config = dict(
    model='contrastive image-text model',
    dataset='small charts drawn from random numbers',
    tokenizer='word',
    vocab_size=33,
    loss='sigmoid',
    encoder_arch='gmlp',
    encoder_mlp_ratio=2,
    encoder_width=160,
    text_encoder_norm_position='pre',
    text_encoder_head_dim=16,
    residual_init='none',
    beta1=0.9,
    max_steps=7600,
)
Rows from block 5 of the image encoder of a small contrastive image-text model, named by matrix and row number. Rows with one number belong to one neuron. Each number is 50 + 12 x the weight over its row's rms, rounded and kept within 0 to 99. All counts start at 0.
After each neuron's rows are labels from the 100 images, of 14848, where the neuron reaches its largest size: "top examples" is what is common among them. Only what is clearly more common there than usual is listed. The data: small charts drawn from random numbers. In brackets: how many of the 100.
# u: gMLP up (value half) (encoder.blocks.5.mixer.u.weight, 160x160), inputs 0-79
# v: gMLP up (gate half) (encoder.blocks.5.mixer.v.weight, 160x160), inputs 0-79
# out: gMLP down (encoder.blocks.5.mixer.out.weight, 160x160, transposed), outputs 0-79

u.74:47 69 44 44 43 37 50 59 35 56 63 63 61 76 48 55 54 25 60 39 64 42 53 34 63 51 54 55 51 39 32 68 40 33 36 40 42 41 54 46 56 34 39 42 59 44 44 70 50 43 52 30 52 56 68 27 13 60 45 57 42 43 34 64 30 65 42 55 64 46 59 69 36 54 33 46 43 47 43 48
v.74:50 49 57 61 42 37 65 42 34 39 56 68 45 73 38 51 61 67 37 53 56 73 47 63 56 58 38 41 63 39 28 49 48 41 55 46 51 86 45 50 59 61 55 34 63 50 46 51 42 67 20 31 70 55 60 21 54 53 42 53 52 41 44 52 27 55 51 57 37 65 54 59 52 57 55 53 40 41 34 51
out.74:46 32 41 53 64 48 62 37 40 50 55 34 52 72 29 67 53 61 64 55 62 38 55 59 65 62 60 25 35 35 48 53 59 46 67 72 51 51 63 64 55 63 62 49 39 34 60 38 55 61 27 35 56 44 63 51 50 26 61 51 60 35 58 54 63 61 69 63 65 51 34 69 60 45 40 62 52 32 52 37
top examples: heat grid (91)

u.124:37 56 54 64 54 67 49 45 45 50 55 43 73 62 47 48 51 63 51 32 32 62 41 45 28 48 60 48 47 37 50 68 64 64 35 67 32 60 32 50 60 48 43 69 23 47 39 53 69 58 31 53 40 54 72 50 56 37 45 55 75 49 56 53 39 46 62 51 43 67 37 55 61 26 57 67 47 41 65 41
v.124:49 60 42 61 69 59 54 57 29 49 47 36 57 43 74 36 43 64 56 45 52 51 50 63 35 52 59 45 55 53 41 53 50 91 63 65 46 49 43 84 58 51 47 72 44 35 56 55 65 55 45 48 45 36 68 55 41 43 39 51 56 47 52 57 36 68 54 44 41 48 49 43 52 46 60 57 36 54 20 48
out.124:50 56 38 40 58 58 58 52 33 55 68 57 64 61 34 61 54 29 70 55 67 43 57 47 64 65 29 56 36 35 59 57 44 70 44 48 52 32 57 48 42 54 45 37 34 61 46 58 39 61 52 37 63 26 38 58 47 45 49 43 33 45 52 55 27 59 54 62 53 45 41 60 59 59 40 50 25 20 44 43
top examples: horizontal bar chart (65); dark theme (63); heat grid (33)

u.95:51 60 69 48 30 58 51 31 58 40 35 38 44 38 58 43 53 37 55 49 45 55 69 56 58 41 39 42 23 43 70 51 50 32 61 33 45 50 39 42 69 65 74 44 47 68 63 63 43 59 54 63 29 45 50 44 59 52 55 65 57 50 58 46 49 65 48 62 47 52 63 38 53 51 29 44 49 70 43 55
v.95:45 51 33 39 50 56 28 32 57 29 61 33 38 30 41 47 62 48 24 68 54 40 47 62 80 37 39 32 61 35 58 54 14 29 55 50 40 34 71 46 57 40 61 54 52 57 55 56 53 55 62 50 50 55 75 45 67 52 60 44 62 48 44 43 64 60 49 44 48 55 38 47 34 66 49 61 37 46 39 44
out.95:57 53 60 36 59 65 44 54 55 56 49 55 35 51 62 63 37 56 56 63 68 45 69 62 44 57 53 42 64 45 46 50 62 83 61 63 30 50 45 57 49 40 59 57 38 41 35 21 46 48 52 40 62 42 36 96 46 34 31 34 58 46 65 35 18 53 63 55 40 58 54 37 15 35 49 58 54 54 35 47
top examples: rising (44); stacked bars (34); bar chart (33)

u.140:42 44 42 70 61 48 73 29 42 61 60 52 51 64 38 39 32 61 57 74 55 46 30 49 25 59 48 19 52 33 48 44 47 59 49 31 42 57 56 60 50 51 24 50 61 26 60 53 39 62 26 39 61 30 65 53 53 45 56 47 51 36 54 33 37 62 70 46 42 50 28 53 57 41 44 46 44 64 35 49
v.140:44 56 44 28 39 58 28 47 50 22 48 34 58 33 49 44 61 56 33 72 54 33 62 49 60 70 44 44 66 42 61 59 58 49 36 35 59 78 66 47 59 68 44 27 66 48 47 24 45 38 44 47 45 53 64 45 39 49 57 53 42 54 60 57 49 55 50 56 51 60 50 74 62 43 40 60 54 46 36 45
out.140:58 43 69 48 68 65 48 40 58 51 51 22 66 34 48 48 57 30 26 41 38 71 62 44 60 57 80 60 39 56 69 52 34 43 39 55 58 38 55 65 52 44 36 46 58 51 50 51 65 64 39 62 57 47 45 53 56 63 61 41 62 56 61 50 31 64 20 37 43 58 54 39 43 60 53 65 35 46 46 77
top examples: heat grid (100)

u.24:48 50 55 38 42 25 44 50 71 64 37 53 48 42 56 75 52 61 37 52 62 39 49 34 30 60 41 65 42 38 49 23 49 22 50 31 59 55 71 50 39 67 45 40 64 63 36 35 25 35 49 27 61 51 54 36 42 54 32 37 65 47 37 38 59 33 23 44 66 59 39 42 38 61 43 27 63 36 29 33
v.24:60 67 71 45 62 43 41 51 68 52 39 28 65 69 47 46 44 49 42 58 77 56 56 58 49 60 51 62 58 42 31 45 53 37 44 43 51 41 64 46 49 59 73 49 42 63 65 47 70 60 53 51 47 48 57 32 52 51 44 39 52 55 38 31 57 69 33 54 31 50 63 53 43 53 51 23 51 39 30 47
out.24:65 41 64 29 29 55 59 48 28 69 48 65 59 62 59 58 46 35 44 31 54 40 49 52 56 57 36 24 50 54 45 71 53 51 52 55 38 39 44 36 47 53 63 55 45 62 38 47 48 65 50 56 21 55 51 59 58 38 59 18 65 35 73 41 54 66 55 56 35 51 68 44 42 62 37 46 49 45 54 54
top examples: ring chart (77)

u.37:30 43 66 36 43 40 31 50 66 68 53 63 40 53 45 48 22 38 48 67 50 63 74 49 52 62 56 55 42 48 37 41 60 41 57 56 23 38 46 43 39 53 48 61 76 56 72 61 43 59 39 48 39 39 52 24 41 63 25 37 61 37 33 44 58 52 60 48 48 63 71 60 41 54 46 63 52 35 65 41
v.37:37 64 80 38 37 50 61 57 72 67 52 53 71 48 31 48 45 53 31 62 48 48 66 48 66 48 25 51 57 47 49 39 58 50 41 51 47 39 83 39 28 58 60 69 39 65 42 46 51 29 40 42 34 47 77 45 31 46 44 34 43 42 71 48 60 37 59 61 66 57 57 48 44 47 49 22 45 44 39 48
out.37:48 56 65 39 42 38 66 69 27 60 50 70 45 41 49 60 19 61 47 35 48 61 48 55 54 54 43 36 50 51 33 78 70 35 57 48 47 47 40 51 49 64 67 44 33 64 67 51 58 46 40 68 53 54 47 58 56 25 44 35 57 48 43 42 46 39 49 42 26 40 76 53 38 36 37 58 48 62 50 23
top examples: ring chart (94)

u.85:66 39 63 47 52 72 49 65 26 50 50 56 42 43 54 45 57 55 70 46 35 50 59 56 49 42 60 43 40 60 42 57 62 55 62 46 56 63 63 49 78 56 42 53 51 47 60 61 61 43 55 44 41 45 32 53 54 56 67 37 28 43 48 69 66 50 50 47 47 41 33 52 53 41 57 36 36 71 49 56
v.85:63 26 42 58 52 62 37 61 52 54 58 40 46 28 57 26 25 45 55 59 52 42 50 77 52 56 44 36 34 38 58 59 51 35 50 32 58 46 73 39 61 56 41 48 20 48 29 38 58 49 40 59 28 44 39 56 52 62 68 38 33 35 72 35 54 63 58 52 39 42 43 40 79 61 46 46 52 52 51 55
out.85:43 63 47 54 40 53 55 41 74 62 49 68 39 50 66 45 55 64 15 51 49 31 37 28 50 46 30 55 55 64 56 43 39 51 42 66 41 51 33 35 44 43 29 60 50 34 42 60 34 60 51 61 42 60 69 69 34 59 31 60 55 43 36 39 54 41 59 58 54 46 58 54 39 40 48 24 45 37 35 66
top examples: dark theme (100); one colour (95); radar chart (94)

u.70:47 58 49 66 58 38 72 39 44 65 43 54 60 67 50 61 56 41 50 73 69 74 69 32 53 63 39 50 57 69 46 33 35 53 55 34 52 48 66 44 48 71 82 46 64 66 68 44 35 49 43 32 40 54 41 57 56 54 46 43 44 40 39 47 70 58 46 51 30 42 36 52 66 61 50 42 26 61 36 68
v.70:54 38 80 49 56 55 42 50 26 40 60 38 44 40 55 43 50 42 57 30 35 47 30 54 30 65 40 42 47 68 45 34 45 53 44 60 58 56 41 50 49 67 37 47 46 66 56 49 57 67 30 39 54 66 66 51 52 59 32 33 22 36 57 43 31 71 64 47 58 55 53 50 45 36 30 34 45 54 41 47
out.70:52 49 53 34 53 60 43 63 68 56 55 66 54 59 55 66 65 49 40 46 41 28 36 65 59 57 57 49 60 44 44 55 69 38 33 53 55 56 41 30 45 53 48 47 62 33 59 57 40 51 45 58 44 42 33 42 44 64 63 42 62 54 34 40 48 38 42 64 51 49 52 37 33 57 54 44 64 36 42 71
top examples: ring chart (50); pie chart (35)

u.23:59 61 51 50 42 45 45 45 61 48 44 67 50 71 57 49 58 63 29 77 68 20 73 44 35 66 40 58 56 37 41 56 43 27 48 50 51 48 63 55 32 37 63 54 61 56 45 44 30 51 56 38 50 54 59 51 31 47 54 27 40 42 58 55 78 46 31 61 51 60 47 41 26 27 53 63 81 56 48 27
v.23:36 70 49 58 68 53 26 55 65 63 37 49 44 74 57 45 56 49 64 52 22 46 57 65 68 52 37 40 65 32 46 47 50 55 59 48 47 68 57 37 61 49 50 46 31 52 52 51 49 70 83 43 52 70 58 61 50 45 45 42 58 49 51 43 55 59 53 71 45 65 46 37 35 40 75 56 33 29 58 44
out.23:50 11 79 36 68 50 50 49 24 27 70 67 39 45 87 39 45 45 44 38 54 50 86 56 59 50 53 50 46 62 44 44 39 36 60 44 66 48 49 49 60 51 40 51 33 55 53 35 54 60 50 36 48 49 48 75 54 36 71 61 47 52 47 36 45 57 53 57 53 56 26 64 48 43 33 58 41 48 54 74
top examples: histogram (36); area chart (34); flat (30)

u.51:37 45 71 51 38 79 46 56 47 66 67 48 38 32 52 54 44 46 40 47 53 30 59 52 53 59 60 43 49 33 41 36 70 40 59 47 51 48 62 60 50 64 49 44 35 68 38 45 54 60 53 44 44 59 57 63 66 40 66 39 52 50 42 26 67 45 60 38 38 43 77 54 30 58 41 58 44 47 53 60
v.51:50 14 64 40 72 69 31 50 57 44 62 45 39 30 37 37 50 60 55 43 41 31 68 44 52 48 49 55 37 28 43 38 65 57 64 52 47 37 43 52 83 47 55 38 49 40 72 60 39 44 53 51 57 59 60 51 58 48 66 54 63 59 48 52 50 56 50 50 49 54 48 61 38 57 41 63 47 65 43 57
out.51:38 51 47 43 47 55 43 40 54 58 51 46 40 50 64 48 63 51 46 43 54 51 50 58 70 31 60 56 59 22 62 31 49 37 25 53 52 50 42 49 43 38 49 74 57 65 40 56 47 57 72 44 36 64 46 73 23 44 61 39 53 67 43 39 48 51 39 50 52 37 40 44 29 63 41 36 55 47 75 94
top examples: rising (80); area chart (33); bar chart (27)

u.2:35 52 71 59 54 57 52 54 53 63 52 65 55 59 58 42 55 37 38 45 41 68 62 44 68 60 57 49 48 54 39 52 68 16 51 51 38 47 56 57 34 36 59 50 30 56 47 74 53 48 44 39 31 53 66 30 48 49 37 39 59 29 58 42 53 70 42 72 55 39 56 66 58 39 64 47 38 75 38 44
v.2:71 56 59 51 58 51 57 42 29 40 59 44 58 38 68 41 42 53 49 35 51 46 49 47 30 82 32 46 46 29 50 46 41 44 52 77 42 46 37 60 57 51 50 67 39 53 31 68 57 46 41 44 50 48 61 64 66 37 37 35 54 55 68 31 54 63 57 52 37 35 34 51 63 46 57 38 63 51 52 68
out.2:53 70 25 54 33 42 48 64 39 40 41 65 34 64 59 50 35 64 43 39 64 57 60 41 51 72 53 77 33 46 47 50 37 50 32 41 61 61 53 65 61 68 63 42 43 50 40 29 40 36 44 51 48 59 51 46 47 28 39 38 36 56 31 44 64 27 53 91 51 49 60 57 43 40 45 36 26 37 27 43
top examples: horizontal bar chart (86)

u.150:45 63 40 38 43 62 38 40 41 50 57 52 54 35 54 45 56 51 48 59 80 30 37 34 58 48 58 52 55 69 63 34 56 26 34 36 74 60 42 40 56 48 55 36 69 38 83 37 51 33 51 56 50 53 52 30 66 61 31 45 47 39 63 47 60 65 42 48 79 53 36 55 75 67 61 42 54 55 53 61
v.150:68 45 50 74 38 55 24 56 57 44 43 52 58 51 49 42 45 34 46 78 67 62 53 78 36 62 31 42 47 24 68 67 42 54 54 49 60 54 37 51 75 56 43 55 55 64 52 52 45 71 76 55 63 65 44 56 57 30 44 60 47 35 59 45 61 44 45 45 43 54 48 59 47 37 28 61 28 63 70 46
out.150:45 68 50 32 44 58 44 70 39 49 37 63 46 36 28 66 62 45 64 46 55 48 54 64 53 63 66 47 48 59 60 48 25 64 67 61 58 43 53 29 78 42 51 63 51 56 40 54 28 59 32 36 58 52 55 42 53 41 41 37 63 52 55 26 42 54 68 59 52 45 54 46 35 26 59 49 43 38 61 51
top examples: dark theme (100); radar chart (39); heat grid (31)

u.62:56 43 67 50 39 70 47 40 44 57 65 70 48 48 58 67 29 34 37 46 48 48 47 29 68 61 41 57 59 34 53 47 61 50 59 52 43 51 43 43 63 67 38 19 61 70 38 60 30 46 76 48 30 55 71 46 55 35 56 42 60 47 51 45 46 46 58 56 54 44 61 47 59 50 68 76 45 44 37 68
v.62:52 23 41 48 49 62 52 47 40 56 65 58 22 59 58 61 60 65 35 55 54 39 48 51 68 51 27 48 49 56 53 44 31 63 40 72 48 66 48 41 82 37 52 48 63 45 56 51 38 54 52 41 60 59 49 52 41 50 73 44 53 31 51 44 38 70 55 54 43 64 68 51 46 67 46 69 21 47 29 77
out.62:38 62 42 60 51 50 59 61 33 70 49 55 28 61 60 51 57 40 45 57 54 35 67 38 64 61 40 47 49 46 42 25 34 59 64 53 43 28 55 38 51 34 34 64 71 51 53 32 55 41 73 68 47 57 66 76 58 33 65 43 58 60 51 36 40 66 54 71 30 67 43 43 37 53 44 48 35 63 43 45
top examples: heat grid (61); pie chart (30)

u.15:49 44 56 49 61 77 39 57 37 45 63 24 42 61 75 45 41 59 61 46 23 46 63 44 49 64 42 28 38 48 50 44 58 60 72 64 44 52 25 52 47 78 45 63 63 41 44 74 29 61 72 46 62 60 55 44 62 34 47 49 38 32 50 49 58 47 55 36 37 69 28 60 51 44 32 53 31 51 49 46
v.15:70 40 50 28 56 70 38 47 27 30 50 41 53 64 46 22 33 54 33 43 65 31 42 63 45 61 48 27 31 36 67 55 49 66 67 52 36 52 46 52 65 63 56 42 57 57 53 66 59 48 64 34 48 51 45 49 66 37 42 50 29 54 66 57 61 33 56 50 54 66 47 36 38 22 59 44 35 79 51 63
out.15:44 41 53 79 63 55 61 62 22 57 51 78 68 58 56 46 56 31 44 73 43 58 60 55 67 66 42 69 62 74 46 62 46 74 67 57 57 42 43 62 58 51 48 46 42 35 55 56 51 45 55 41 84 51 45 57 58 23 42 59 37 55 58 52 31 51 72 46 48 63 44 28 34 28 51 53 63 40 46 35
top examples: radar chart (42); heat grid (42)

u.103:64 40 49 56 35 52 57 57 57 62 60 59 34 36 45 63 41 42 56 54 63 64 63 48 44 70 25 56 42 31 51 48 44 50 52 37 44 53 51 54 63 51 57 56 49 56 36 39 38 59 59 40 30 58 56 67 78 38 49 25 45 59 58 28 47 48 60 56 33 66 66 51 38 67 47 70 43 47 56 57
v.103:59 55 57 56 42 58 60 59 48 37 65 49 34 67 44 48 40 35 31 48 64 55 40 48 60 72 23 56 40 31 45 36 51 55 53 70 54 48 40 58 67 65 54 32 57 27 67 29 45 39 57 64 46 58 49 36 47 21 53 29 51 63 55 55 21 41 47 67 45 55 45 56 38 35 52 57 49 50 44 23
out.103:29 31 54 44 57 58 37 58 63 46 41 57 43 51 59 33 58 40 41 44 48 65 53 63 42 29 41 56 56 49 53 62 44 41 65 53 52 40 28 47 64 62 35 70 39 58 47 40 41 41 69 54 54 72 47 53 42 51 63 40 64 67 61 37 69 31 47 56 55 48 74 52 42 63 81 62 50 42 47 84
top examples: horizontal bar chart (96)

u.34:59 41 54 45 67 39 69 48 40 53 37 60 67 67 35 47 22 49 55 55 42 54 28 48 48 55 37 32 29 55 58 60 46 57 48 56 21 54 23 53 22 42 61 57 58 51 45 68 52 60 48 19 33 42 55 43 45 51 45 65 28 39 38 45 36 56 56 36 60 32 37 50 63 31 27 39 40 41 52 29
v.34:56 33 62 45 54 56 53 56 62 62 18 49 63 44 57 47 44 30 41 66 54 47 62 47 59 56 44 43 38 59 35 50 65 42 51 32 39 52 59 52 53 48 41 54 45 70 42 35 49 53 41 58 35 38 59 33 55 39 27 36 53 31 52 37 42 50 44 62 43 50 80 32 62 58 40 56 65 32 43 40
out.34:33 47 45 21 50 59 58 38 54 52 45 50 58 33 79 61 54 36 42 49 42 46 49 34 46 34 70 44 62 52 62 40 62 65 38 61 48 47 62 43 44 39 33 26 72 33 53 39 63 51 48 87 62 66 70 64 55 40 38 35 42 57 32 52 65 27 52 25 45 57 55 45 45 66 60 39 74 61 38 54
top examples: ring chart (100)

u.92:44 22 42 51 60 53 43 57 40 45 36 62 51 66 66 44 52 48 62 43 58 39 53 73 53 42 64 65 63 42 78 45 63 44 56 48 58 44 57 35 47 55 67 39 58 73 43 67 60 55 56 58 71 53 46 40 41 75 63 69 49 59 66 62 42 51 53 53 63 28 49 45 56 43 45 34 33 59 50 50
v.92:43 39 41 42 53 31 38 55 49 54 54 68 50 73 65 57 61 40 53 49 44 56 44 46 65 37 49 49 55 59 81 24 23 44 70 34 68 37 57 36 48 50 39 37 48 46 33 53 47 52 54 42 62 60 57 58 49 69 65 49 48 68 57 55 36 50 65 43 36 64 45 54 57 61 56 40 61 42 66 49
out.92:52 59 50 53 59 32 25 59 34 69 62 59 41 68 59 75 36 42 52 47 53 47 62 66 53 32 53 36 40 73 52 50 43 55 65 52 57 56 45 49 30 47 40 49 59 26 20 52 32 40 57 66 45 62 52 76 47 54 43 47 47 53 32 59 61 50 80 68 45 62 51 33 52 41 37 52 56 31 81 54
top examples: rising (50)

u.33:40 53 39 43 29 68 49 61 54 68 69 51 50 40 56 70 48 44 47 51 71 49 59 51 68 53 44 49 56 28 33 41 48 34 43 40 58 37 62 45 40 75 44 58 65 49 54 37 46 57 50 51 49 61 59 62 49 43 44 27 62 54 46 34 75 44 52 66 39 52 66 35 31 59 50 54 55 37 43 47
v.33:42 63 60 26 49 25 59 59 59 66 51 40 53 64 52 54 41 54 35 57 36 56 70 56 51 54 39 43 45 44 43 48 57 55 63 60 38 34 51 60 55 46 76 53 49 74 37 51 65 66 38 31 62 56 68 47 50 44 32 18 51 43 65 46 42 60 43 77 19 68 63 49 29 55 57 59 48 26 34 42
out.33:65 47 65 39 45 61 44 65 49 47 53 55 44 49 66 72 51 44 56 37 61 33 67 58 61 50 46 47 56 40 29 38 62 30 42 51 57 45 36 43 58 68 55 46 22 61 51 34 65 37 56 64 51 65 46 71 44 46 43 28 48 45 59 34 65 64 60 53 43 45 51 64 28 42 39 58 64 47 53 61
top examples: radar chart (53); horizontal bar chart (47)

u.94:51 38 52 44 61 59 38 32 61 47 72 53 28 40 39 42 36 56 53 51 18 53 52 48 52 31 62 60 35 45 46 24 57 43 56 31 28 63 50 56 77 63 49 43 51 74 54 49 39 44 57 50 52 48 62 56 52 55 53 47 34 56 62 44 63 40 65 51 67 52 59 30 65 46 57 33 40 45 51 57
v.94:51 35 49 50 51 53 41 44 68 36 74 60 43 37 57 19 58 53 33 41 30 39 39 65 49 38 20 22 66 52 71 37 60 43 53 50 37 50 46 64 93 47 59 38 45 58 55 51 58 50 51 55 64 86 62 60 63 55 62 46 49 42 70 60 69 46 59 52 47 62 49 49 52 40 55 72 56 60 34 56
out.94:42 50 53 08 55 40 50 49 64 52 36 66 62 44 55 59 64 47 54 61 50 44 70 41 37 66 52 54 56 43 50 32 34 49 45 48 21 52 41 57 54 55 29 48 45 49 15 30 42 57 65 46 47 51 48 53 40 21 51 63 71 44 51 43 54 58 53 56 50 67 47 27 48 46 82 63 44 49 27 54
top examples: dark theme (81); falling (40)

u.6:65 39 51 45 74 55 54 34 37 69 37 67 53 67 39 55 38 58 80 59 44 74 45 42 53 67 43 43 30 45 42 56 59 52 44 56 43 50 42 61 37 45 47 73 38 44 47 43 56 49 48 44 67 40 46 46 50 41 78 49 47 41 22 26 47 47 47 63 51 39 42 65 80 32 53 76 50 63 57 43
v.6:30 69 43 23 62 48 53 50 40 37 38 46 64 55 42 58 48 64 44 41 28 30 53 52 45 63 51 44 41 71 49 43 55 52 41 65 28 58 53 59 53 39 65 49 59 52 47 54 55 53 53 37 28 55 60 43 49 64 39 54 66 42 60 69 52 65 60 63 45 54 52 73 49 43 54 54 45 49 35 46
out.6:43 53 35 63 51 43 70 45 46 48 73 76 57 59 61 36 61 40 44 70 37 48 39 46 58 51 42 64 46 56 40 57 44 62 46 57 39 68 51 47 46 31 27 43 35 45 32 43 47 60 64 42 54 66 57 43 18 39 35 59 45 65 17 48 39 37 52 63 44 47 52 45 56 62 58 45 33 46 50 24
top examples: radar chart (41); ring chart (38)

u.82:48 43 37 37 63 66 41 57 42 42 49 51 65 45 79 32 54 52 33 17 54 42 56 62 59 25 83 53 62 45 54 61 59 46 28 67 47 56 65 24 35 45 48 62 38 35 60 40 55 39 63 46 46 48 41 73 51 57 54 50 44 59 38 54 53 57 65 66 59 49 34 32 61 39 23 43 62 74 68 60
v.82:43 27 57 49 72 65 41 50 23 48 55 52 63 63 71 38 27 46 51 47 50 35 33 65 53 69 62 56 49 40 55 77 41 45 41 58 63 47 60 51 60 62 48 56 38 65 67 33 48 47 69 58 38 65 52 48 32 70 62 25 54 52 37 66 43 54 77 58 44 30 55 47 55 47 37 64 40 52 46 38
out.82:40 63 38 38 43 54 57 51 40 56 49 58 59 58 30 51 46 38 63 48 52 51 63 45 32 72 42 40 47 43 33 83 47 66 73 47 42 37 51 67 49 59 57 37 50 60 46 46 45 52 32 56 30 33 50 38 34 36 37 41 54 52 50 50 28 54 50 48 70 31 74 48 65 59 35 34 51 51 62 47
top examples: radar chart (49); horizontal bar chart (40)

u.105:46 58 60 68 34 37 47 48 59 63 46 77 34 36 48 57 47 48 39 55 60 43 42 49 46 42 34 53 62 28 41 54 38 31 64 33 49 48 62 37 43 65 59 43 45 61 73 45 35 44 50 57 34 35 70 53 56 36 39 60 56 47 49 37 69 62 39 31 49 65 56 44 42 86 49 41 72 47 18 44
v.105:50 57 56 42 38 50 37 51 64 63 46 70 42 30 42 64 71 58 41 49 50 52 61 35 63 58 22 68 47 65 58 64 60 33 50 59 37 63 55 66 43 53 38 33 35 63 44 52 53 37 38 16 48 48 73 47 57 49 48 26 59 22 51 49 53 52 50 57 45 61 58 34 59 48 40 27 61 44 60 39
out.105:39 46 62 45 52 68 35 61 35 41 30 65 32 48 39 65 35 40 67 29 45 76 68 64 57 70 44 39 62 46 54 67 53 53 45 45 52 52 32 58 48 57 53 35 65 67 47 47 47 61 48 61 55 65 60 70 42 45 45 36 40 39 63 44 65 52 65 71 33 54 76 59 56 43 46 63 60 39 74 54
top examples: ring chart (65); pie chart (31)

u.96:60 42 38 59 46 54 37 54 37 53 43 27 54 51 40 36 49 66 41 62 59 21 44 46 21 50 53 57 72 56 54 51 35 65 54 62 36 35 41 52 38 31 38 61 56 33 67 76 35 56 48 32 63 41 53 69 50 57 43 64 55 44 44 58 44 43 36 63 50 47 49 24 36 56 52 47 55 64 36 37
v.96:41 54 58 58 70 65 61 66 51 45 42 37 38 45 55 52 57 59 62 59 59 22 68 49 51 53 46 46 58 42 48 38 40 55 46 45 55 61 32 67 51 37 54 50 53 64 64 65 62 48 41 37 58 49 66 55 80 29 37 51 48 41 63 42 34 60 70 44 57 52 02 57 41 43 58 56 56 45 42 50
out.96:57 24 46 61 44 29 73 42 30 71 63 61 38 56 57 67 35 26 69 49 57 62 62 69 47 65 34 41 33 31 58 57 44 44 75 49 49 44 36 57 76 65 52 63 35 46 44 41 59 43 52 49 63 48 53 58 67 66 36 54 58 44 59 52 60 75 58 54 58 44 46 42 66 47 48 67 28 44 42 57
top examples: heat grid (100)

u.35:48 37 86 60 67 51 68 23 44 43 48 37 39 41 41 53 68 66 40 56 64 60 46 51 65 59 17 32 75 53 43 54 54 64 36 54 42 54 51 52 44 64 63 52 61 77 46 52 57 69 39 37 60 59 42 54 42 45 40 41 31 52 72 50 63 57 51 43 35 38 34 58 40 68 61 42 44 25 29 36
v.35:74 56 54 49 71 69 36 43 40 35 49 40 67 62 42 56 61 44 34 55 65 42 66 29 64 46 44 41 61 42 58 47 28 47 70 36 67 69 46 53 60 72 72 57 66 76 46 41 61 46 58 52 63 61 50 38 44 58 25 37 47 59 75 58 34 42 63 54 44 53 23 76 59 37 33 39 59 37 42 33
out.35:46 45 37 41 53 49 46 48 44 48 64 65 61 72 50 24 62 52 53 58 52 21 47 60 20 41 50 67 58 57 68 25 50 54 46 56 44 49 56 40 47 70 38 51 67 46 29 44 53 40 68 70 57 64 55 44 27 53 45 64 59 75 30 38 36 50 40 25 54 35 34 55 50 61 61 73 70 31 42 49
top examples: radar chart (45); horizontal bar chart (37)

u.13:36 54 46 51 55 56 46 48 45 46 37 46 23 37 49 51 50 74 53 44 41 48 45 53 29 34 66 44 50 49 41 33 73 49 54 53 49 78 18 49 75 34 50 52 69 31 62 54 52 58 54 50 50 54 41 51 56 49 53 61 57 62 55 52 52 44 60 31 35 48 39 68 43 54 46 48 58 16 67 65
v.13:54 48 61 64 43 53 42 75 54 47 45 23 52 52 37 37 47 50 49 42 42 64 51 53 53 67 58 57 49 70 37 58 46 39 61 42 41 29 36 51 50 56 36 53 21 78 57 55 36 73 56 76 41 34 47 59 39 34 57 58 56 52 44 44 37 64 38 66 39 54 53 39 63 44 61 48 50 73 43 45
out.13:51 71 41 56 44 46 67 85 65 42 49 59 29 59 46 67 39 70 52 36 54 24 48 42 43 55 56 49 58 62 50 46 37 47 34 63 47 33 63 43 49 61 67 63 27 64 54 38 43 67 40 40 38 45 39 56 43 50 65 48 90 46 47 47 61 73 64 48 44 47 48 51 44 42 34 42 49 65 40 44
top examples: dark theme (86); heat grid (57)

u.138:42 44 37 70 62 47 49 43 46 56 46 58 45 72 53 51 23 58 51 68 23 52 50 43 48 83 56 41 23 64 59 50 47 45 45 60 41 48 50 43 33 52 79 60 34 51 40 63 50 47 52 42 36 48 64 46 30 62 45 52 51 34 26 53 47 63 56 56 49 50 53 48 39 57 38 64 37 40 45 59
v.138:48 40 66 32 65 59 49 50 43 47 48 41 46 34 44 44 33 73 35 66 67 62 82 37 38 60 20 54 38 51 54 42 77 57 45 67 54 50 46 52 60 51 46 39 32 52 26 56 52 64 27 59 59 56 71 45 37 34 30 55 49 29 54 47 47 55 37 53 33 66 57 65 46 44 45 37 46 66 68 59
out.138:41 31 71 40 56 49 67 64 49 58 67 46 41 47 48 73 35 51 26 55 62 61 32 33 52 48 63 46 48 48 47 50 56 68 64 40 54 37 57 65 48 71 64 38 39 15 55 30 64 31 50 29 43 43 48 29 59 43 49 25 53 39 53 33 42 62 77 46 54 60 79 73 39 25 55 55 46 37 39 43
top examples: ring chart (68); horizontal bar chart (31)